From a checkpoint of a small class-conditioned image diffusion model.
Model: 2.88M parameters, 48-pixel images, arch unet, norm layernorm, activation silu, widths [48, 96, 96, 96].
Data: trained on pictures of board games with random positions, seen at a slant, 68.3 epochs.
Rows from block 11, named by matrix and row number. Rows with one number belong to one channel. Each number is 500 + 25 x the weight over its row's rms, rounded and kept within 0 to 999. All counts start at 0. Numbers have three digits each. After the name is the row's rms in percent of the matrix's.
# convs0: first 3x3 conv (model.decb.1.1.convs.0.weight, 96x96x3x3), inputs 11-21, a 3x3 kernel for each
# convs1: second 3x3 conv (model.decb.1.1.convs.1.weight, 96x96x3x3, transposed), outputs 11-21, a 3x3 kernel for each
convs0.0 101:481484523490492522512473494494467499530468469472499491510506500522479502548493511531517489492508513517513511471509485469508509491455524507508506500537502509515496513481510518498485508527499476473473512488464552493487472528495498515503466539501523527510522510530522509487493500510517528530510527511
convs0.1 121:478452476524487511497492502493530482512524505503502502495476497489489499521505492519482470497528478507503492521537506521484489507526482492433505507479496501502498561523528528472499508523508509517541458547494516474509524453505504490504502499505479503508502508486506500514509515501502464501485504487
convs0.2 113:487507509488434489494491489491479503481465494502500485488542486506496498517517507496474518473491468502502503527496499476489500494518490511500499492433519504507503498602480477542452516501515497541480444550510525495517464475508544610488491464519496458509457548505511510486509512499468494500512495497
convs0.3 089:499518515506491514503489500468490448499477477474504516488524500546565509482522512485507486471507517508539526505481495539507535484508507497513500515538475480530509515499503543512490509532502494475482541530524548544500472527469498471525509547470479491489476533471484520517528470504500440502490518521
convs0.4 104:486494476519522534503467504510523488490461453500511506503513483481496491490491516508501505486533519530513481492490496483561531528509523499494528515460493516470521506483461524449489512550529503491506499478523503497481501491484486535520490473475506536495514488477476524496515467470493603492507531507
convs0.5 092:488475506483454534493507516488482518488502502469510486519503525506506525522513496514447458580530467512472521523495515523480478531530494485490499505489509499497482489552489486484458482511506469539493501430564514481496506507526522422534494476546504492455501509496500462521499527503477534517512485494
convs0.6 089:484486474498475522495496494492460493507517505508490476495533478509495542499464481521478506533478503506514474490503513512451475529481526472470490508617489500500507502424580509538410490447555542529492491449500518481511479503485533537479460498486488493520505483465483473523504501521451561461520441496
convs0.71 088:490491489515483526505474479491469492486467470502526521500505487492530497494525494472557467498513475457479544548486494532456535505472546492503504517563487510510499491481512517457439497479507496506493459499467439498483511481490486433566500557481504499497511516506481517528482472494473522443507505486
convs0.72 086:491481490488473513503522502507483506470520490488513489496476468506509519494478485483517495532479506515500512530511502552515492511510502524510533518546498509504499552469502528481518480536478543525520485504504472517468507508500495390544529480529497533484479505507466524497494476494459495473520470491
convs0.73 101:518494494504485520528438508487498517500486492472515503491485509480498470507503473522492478391557491431413526515472529480537496498491496492497499482440503506524529503461461447466511507454487504491505539449485505541465487486496465512483486465477468548497472486501479499550523456484497532485509481474
convs0.74 106:493470487532516484525502498523519498508493486478530494514525524514520525529612499492464506444550560469524543509519484485505520488476504503487505563591495503502508472490474417517507508495513522530529491536500506520476523468507463517510528531503500485469471520507499506533506504505540530546519543511
convs0.75 113:497501480468521541519479486508514499488485536490514479480517513518497513519485483505489489512501557540458563460539465494483459516477505503506501508503521495503494513516500490540520518544511492519491510516504520501508508496491473486483524476483534515486480530516502499494509487483479487507516478520
convs0.76 105:507539509468456515499492478524485510479506495480503493477512493532517510524500494469496502483503504504482504500485491534468512483517512484506497459495496485487502441508506409289439509464505496498510507476513489499516529535515516465486501492476497508500508492525495507509503501485500541511523504527
convs0.77 093:468493492531529503472535509490482488531491511498493482482545472509516504505505506492545516479513480460519506498520529486472529498469510495491496510467510494508498497512498448452464482518482506488508551541458484457513489544495513522507488502509473512495481486481478494517487552489497504517489520513
convs0.78 103:504484544490475497504469491494512501479470496493500493493501494514500476503517467518495478505466517524501465497494475510482501525483524505484495492571487498505495497627576519669594496508488503517482501407515505510479492507509494596530511503492502503504483485552502499484519489498515481532500479485
convs0.79 092:508544529499463503544491502507473509496474521493491516493485490481541505492505481478534474442519449507482497484436520487549470529510516500480509516440469498493497534518466536472553528521520493520495465478491519479505500520484520457523485548499508460480497531479519476489501533503511485519502482498
convs0.80 127:487531489512463502492454520503489506513529507488501506482518483532506500509496505478488515514539426522465554467473505507507514482484497506496504493510507498493503500507487512519506526526524515506476520527515498513496500461490522470500504447502472551477521503545554432501505494504504507489486493494
convs0.81 096:518504540483487480506507502521465509478482474482502498481499492504511472502493493471480501478471512488484490502504497509532529516492494526480491499578486498499504456441551511408577490444491496458497522453466516510486485504454459550477505474480498486490511512503512492518512475510547464499518510500
convs0.82 098:516481480513542482496497496505476489475473503507482481500495517509489492510457523464505451527473503514526513484508508470476446537473494480507511488553512505519516493492461511435442491505480499508503464500541477520475503514491497505525475512503490496501461490489513560502508514519494452467495506499
convs0.83 108:475527506496503482509513511516496513511522486503502484499505511493508489504486501490483486520559489486530479494465482527521497520461475504466499504525511498554484512482485531454510483442486504523518518510532506515503520529528503565493521515487526515512534483512503511506490484485503523519515486506
convs0.84 084:477468508521541479495482494495469494510525484469495483495476496530514533485508472465501493479484475518456505481480503491509461500489502489530505526550509493491497499496562474545571497512535483507458481475510505515481522469478505493514513498505504467478494492519488468476518507503474392424508398491
convs0.85 086:511509512489510496494491517493486500516498503499481517492508499505488507501494516489502476488551528521501485489531508486500503491497499514494499498478500487471490520574423459511503519502516485496481484524530485496471509506485502529478520538514507534508466537499510463489515488500502506518486482505
convs0.86 106:468469522484500500505529452496478505504476489487506484485486503531512481475517500466464528498546471435457499489509478533468525500541493502490510516529479480497491496542528522538506499511548505479486521518476504459511497506496434499510526500491474457520506456512471504500512492499513502494490499521
convs0.87 099:489500471509538545511455521493498498486499488470506517483513524502487486496504507516483543527429447495512485479477513500470518502480515503496487505523494511509488475522483541507497490507522480515480518598544522457517482492499449517504523541526501517500511497470506528510480519516535529521499516526
convs0.88 100:501506501488475507508519475512506500492504529509498514508498495487501504479506497507534478501496535470485486477514500482531495496494475490514497520522493498504501501437488522675619508502533483506516472470545508508470519471481487524457506515515530464513519489483491451480502520503457459555517507481
convs0.89 096:475491513502470500467498479498513512504559502495549495479543496490504508503540497508500488523498484510508496501491513509471476509475500517505511504444529511518524495541529460532577508512489494479515484548514532482523502493490494484488507484488512471521526471477482562487484485508499504512508492483
convs0.90 104:494528488512537546476508516513476531480405474499487504490483505471454458503475495479496487495432483520469510492508506513500511503512527488523513516491502495516509490488553484459461502488473512501502492439520524482487520485478472482504508489475475517516499453499509487500535465505427463442506470504
convs0.91 132:509475477508484454492506499505503515500472560499495487506467484484512496510500479495481513486470518503504516485521534491493484495500508503490508507499493508498495507500513512480493514519524491536508491546481503502496519422509498502477508512514502509507507472495509497514506489517507496498502485500
convs0.92 090:482496482530524522470495432506491504489506457534538524495512491495483493503506495499521512481532472512559515489494503518475489446544506504495505484481460508526503511470506452441445476496491511504494509514526522472507513512519507510541483528472499517503497489511487533495488489499497478512458530486
convs0.93 096:494504504512440519483484499496500511439525488491521503474495476521552465491514499532482496512481508529458513475484499497470496501504492509505501461488478504516485481490525487451498485527510526489509508534471498509497475483523534541515487497511498500500520486505527511475482489511456542540496509496
convs0.94 089:515497501517521494508470497477524504499507506503516479484481516504507477521475480516481476519529509493553522465485489493541460482492460509499486502478492518448490490523508477545518509528503480481477504465479526434487516452546503544479495501471509489493520456526531467523522513518519497538516502502
convs0.95 121:491510516477481499494506506499492509467490506486530506502502499499483488511511493503487494505521514476519505526520510472413508496541492496478497566589500510533495525504515505506524482515507500515520424432490510488516493518502500456512488478511511504500509466531482491503489516492494519507487494494
convs1.0 083:468501521464579511514527463485483513495562484491499534494486494504543489489548512495477479557526498535480459491479531521514490515484512494468484494438496508506525511536502507517511480506473530491508508455482525442492479508541495521490508518474518526497528545512498470462486533516467515494456488506
convs1.1 096:500523502525519502527524503493522502486507520492489521506501502495441525491377493505520517501510529509506541505520501501437537485566500503518483509375506502496484487495493517477482520519532504521516501541487489546487491493501526489542482453526502485488514536498488495500485502498500490529510524518
convs1.2 109:505509502510462513492460506502500510504602537517538526499504512492529518490485494515488518480535563501481497499496489487496512500510534492507503528501565479556512495487496493522483487437475495500495504458553494464510506487481467498480501467472493501489496475497492492476506536498518531478506520481
convs1.3 076:508497483464477483495530515527518486517527537499508483531553482527551534509522500478495480479529508489495495476518500487547505507524488508542516458496444488536518488484517530454491496546525481515483494514461534494487497444478500557526496505518479443476493464490510519521515470489482460485488468483
convs1.4 097:473520496497530508510514521505483500534516504487489498512516475499443478515501489510441487488511489484504492492460497482518509491477515485467512491562503519466505480483461451442427499511488519495493501556524490499507487511474472504498488476497520507494496488492500481502489509500524503495488487471
convs1.5 104:523490500563563477494480474506501491516558488489504488487526493532531493480511511527504499471486492552462521516492485488502538524475519491482518500517512498492500499487509532454452528551483488509523510479516489490536490497517498527503516505469474491493487484467481506443498500502523488521484454509
convs1.6 090:474474456503516483502523527464487479481456475477494493492553512502514522481508488517489522454531485489499477491575503522537506491511472506550517511514480515540514522500524497491523504473487489541483527502484491491479522511494493533525498525485497485522464547531479501497500533486513485516517510518
convs1.71 076:535509554482512502466501535532493495479450469502483480482510500471455517478499509516492533463467519505473536514482478509474474493465502511433516475490514481489521479500504499505504478504474510518514497500477521475447506464507500537496507519494500467460502489511526525481479445468492480508458528525
convs1.72 088:489500527489538493508503489499495536535501523518534499493546507500472515480448443510447481541500504530480522464538526487525470499516507521466526508506461496464478528477515527512515529437518485502496544502511508474481488543499531524493545499499505444455489556502490464480516479483458450485479484517
convs1.73 090:490469526500517494507528482515528515528495539525470514533520501527526432489531475481525515478493566471547512498510486514547494560510508508512521498550516511520538504460525482482478509518472488510511480464540496460476477483534499456500505515487501536504499500498485454488498512506524497495510523518
convs1.74 081:490441512496513495494501464512525543487515502467473499517527507524508518492470488469480505482495550499520518491529534513489516468483516526493536540511500503502515503479473470509449482477505499472508478475454480487508489454516473551448489483499517534464544418518495483480503475498472520513518523492
convs1.75 102:485469519418555488522516487487506504514472551541493509469455513478538479495532485524511518555487519494507474503498508475561489488481524499508472439508516496522484485511502501475497471481528468498501587551472485467514502472521521515493530486506503487520472534482528521461498490503502519495474512497
convs1.76 111:481514516468559526512494523492513515495512527476505506484489469497485431510474508497445493489514500496519504486516518496519448489492519514475490484527508486440483474476468483561439459458469501515460511562509503531524501524508487539518502543508501505529546519474509517484504509486469468487483465476
convs1.77 084:489511506487522525464530543507509463493496501509529489506509508530547510505548508440477552493445476474497522506490508506565559472472531510463509516497554510475475497527489487521512517529459534496514472451509510496521511530481483523522499514498487546525524439473512496475514488483520523514487473499
convs1.78 140:501523510506492484506488501491510507464505514501508512501496491516547511494469490470490495463524520492529509493478498486487492511525479493504496491481503506507501491516470516413509476495492474478495572405502506506487491513482519433513511447483520520504478496499506491508500503485504543525494567489
convs1.79 093:509472481521421471467450515513486493490484503483531507514492498474544488518531470501496465565500485498542510480486512468526473469512500486500526525491489468492480519550517459449500464468513509485504535531491479510511511516497474431468494540509502506501509461464499522476524497470477535470479460497
convs1.80 116:511526497535446475520474505509533506503535518508505490502503514519441501488525506487519493505477505515509502490481486538561504510507501528490474490478523514478493512488519465579485495500495485498513480438516475532486496552537486445512504516507503511524488571489519502553489497510532450506507519517
convs1.81 106:487464504502596508524487494501494523506491502501463479510496505514357513486501502523521528506496488517525489508525495531502478529542511502460486485433502496475488527492537483500522510456521479488517446499517506503530515499495496468496473499491533519486528517491495493490504532503511512496499481518
convs1.82 113:497502502523421472500521483484492511500442477503521487511495463528463480509511499463533507522465481502466486497538490528478527521519501486463522515501500502481508487477489525502477486471465471537520475477522505490482484520512501495483494484507504471525528517500497527488483457488514519494496504503
convs1.83 080:466465489496469492504506484521500498515475475488503510534533481508509493498463483520472494477474530484504489490486473455449467498501507481519486580514472504505488492511451472449509483448485517463480502463497513504480502469482523424518491520534493533521491529557508474506475529483500434466485499476
convs1.84 073:481467509509545493498501496488518512517501493506501512528544479496515491516535496514527505484535504520535509510521478534536533473452503516508477474527503522491485495507519485483480514487494502557529479530484518539554504468492502533539527488500462561484488487485481532486533525526517483501498518525
convs1.85 126:505486512491596524510469470498503499481499476497506493484510530479484500492468460534503504503530584506460480484513497535487498518532491495493490457402514505569529513486495482565468488494491498520475495470505525503477476464488495578474520504504468479499487459482516469461497504502489467488475496493
convs1.86 113:527475508460479493465491494526505471488479497494484517484495490501517516496498503458581523535481513496517506509476476499434489444532548530478487523553546534521515505456523477484511511501495484486505490492497493484520480482462518440456501522510520493483509497524474539481506507510501478517512538495
convs1.87 106:517513449478529495578506472512540486510443488517509503485526522466469519516469490499504498495541478485487494490475501497559470497512490477481497481480482542504528520477510502551488538513533514449472518520467511479509505472506500542529461509476517521486513550525500504506504502509505492523513492498
convs1.88 103:495489524435526471482527529518469476520529506490470516493507517504482482490474487526504542538531475523477525505440499443493537492515519502517494511441477503497503460549507462499508539485503495493508467466506512470495478477487494460481500503497520542481497561476502492522507537501489535490531463497
convs1.89 100:499515515486465472502496517520476475532508547486513492501540488476495458473490505498544482483462473506501517497511513484500528535494490500453490486538490516496497482568522470462480508578515489468508463537493525513476503460486522483499511456498503472497515472552477469501480515478514503513513512515
convs1.90 108:514483507456533502530457546512489479501453485512478474510528469474541513507530515506484463492551489487505500484465509447479503504500495504562540520587554495537502489499500532498484495503483490484518491515453501481538471491511479508516503514489443514497470518500529504495520495493524534487492469501
convs1.91 105:491504504450448494506483496492501500473566497497513497503512500481505518489426511495494499420578499554553482495486486505471487519573497501519504472467491493516497499507503470459498532499492485490501463476506509565510503489499509458494499459482494504495511483507503451494500502505454547510475480511
convs1.92 105:477485542499445537511494507518519487487450471472505511463531493504494465502519491510543483505502478494483527500529510511428478488478476486509497486498499503523487495501507498502461500492520481554562488443458491520489486550507517530500503480507481462503509468503506490482482512487494505521513521504
convs1.93 090:490512520505512495452492546489495547492502543483499533481506503515494470492514447487472470526433512534519464498482474496479509496518478488461529546488497463467533522475463499455472485509493500499496521531533506472519500510494510463489516475507505496505457511475517485501512506493501507479500530495
convs1.94 113:550461513427568506533480527484495471498478478454547483492446478490502510537486501510469533477543486521515523494481497532453503482507495461506482518507465477483488497525495447432470484486480534462504560501485490530508468483506527536525463507463481505491464531511514480523509446497472492505485483510
convs1.95 098:506492494507489454522505486505499531505471524492492489514483491494474466502506509497544520483460462491497493493480493495521512508484479497453479482509481494509483499501494509499515516472506483486473495509413515520483501484511477484451489496515512502490499543513506471504486491516503512540489508499